config = dict(
    num_classes=4,
    wave_strides=[5, 4, 4, 2],
    widths=[96, 144, 208],
    muon_scale='spectral',
    momentum=0.9,
    nesterov=True,
    adamw_lr_other_params=0.00092,
    max_steps=7000,
    final_lr_fraction=0,
    adamw_weight_decay_other_params=0,
)
Rows from block 2 of a small audio embedding model, named by matrix and row number. Rows with one number belong to one channel. Each number is 128 + 24 x the weight over its row's rms, rounded and kept within 0 to 255. All counts start at 0. Numbers have three digits each. After the name is the row's rms in percent of the matrix's.
After each channel's rows are labels from the 100 clips, of 14848, where the channel reaches its highest value: "loudest band" is the band of the loudest frequency at the time of the peak; "top examples" is what is common among them. Only what is clearly more common there than usual is listed. The data: chords played on synthesised instruments.
# convs0: first width-7 conv (model.blocks.2.convs.0.weight, 96x96x7, each kernel summed), inputs 32-63
# convs1: second width-7 conv (model.blocks.2.convs.1.weight, 96x96x7, transposed, each kernel summed), outputs 32-63

convs0.21 090:115134118097162146122164144157096097114064122127131131161173109146129126126142116131114119141147
convs1.21 102:139105092126098119081141143130072151128102164154161118100104155178101132132114111124118169148132
loudest band: 250 to 500 Hz
top examples: marimba-like; block

convs0.70 085:100130090115177121091139107146114153126157117137137116137174130194117119136133163107140102073145
convs1.70 105:124113122130147111106075098143186126077198123118197130091101164149132141105156109173099162128132
loudest band: 250 to 500 Hz
top examples: strummed; marimba-like

convs0.31 110:145107111127132139138160128145142149130188160162165111101110149067112121132132134114157115108117
convs1.31 103:119133158144154130113136099099172136122079124132110136097139146125151135118132123122138123123099
loudest band: 500 to 1000 Hz
top examples: arpeggio; playing: arpeggio down; marimba-like

convs0.41 101:143136141133120144161125136107129117112133156085117095085086125124115126091151091132096100118119
convs1.41 127:153149138136152112174115115140177117110181144091089096122140165132128155089114117113114122064109
loudest band: 4000 to 8000 Hz
top examples: block; marimba-like

convs0.69 083:152135077089122087116163139112160122140053128124110121147101082171107123127128115136158125138172
convs1.69 080:118141110138121159109171095139201102086191097104119111109135163144163134100184141133132121069138
loudest band: 4000 to 8000 Hz
top examples: block; marimba-like

convs0.8 145:136133089108147136112102100123117103120150125141143131109151145137130101128142179125115113169133
convs1.8 135:134127086140115101128085122143106133103162110134097124147134162131106101151098141092100122118114
loudest band: 250 to 500 Hz
top examples: marimba-like; playing: arpeggio up; quality: power chord

convs0.71 143:131123120153100144079127120103145098148033122133124110110117130179127152129123148108116113155109
convs1.71 136:141107164107124122174142133126118127109117123124097147133135100109120108120123141134134147106130
loudest band: 500 to 1000 Hz
top examples: block; marimba-like

convs0.24 110:143110167120115129142114143125135154134148146127127070098094112097121103155134091128101155120125
convs1.24 094:108133138143148149153097107129142154121116121123120110106113154104137142111111163121123115137122
loudest band: 500 to 1000 Hz
top examples: arpeggio; playing: arpeggio down; marimba-like

convs0.23 091:129160089118125114093136130095131154149175099099137149111129124153158118148099140139132129129108
convs1.23 092:135153108115128117153127151115176103144134127089102152155130103147129136102174133096121114147137
loudest band: 250 to 500 Hz
top examples: marimba-like; power chord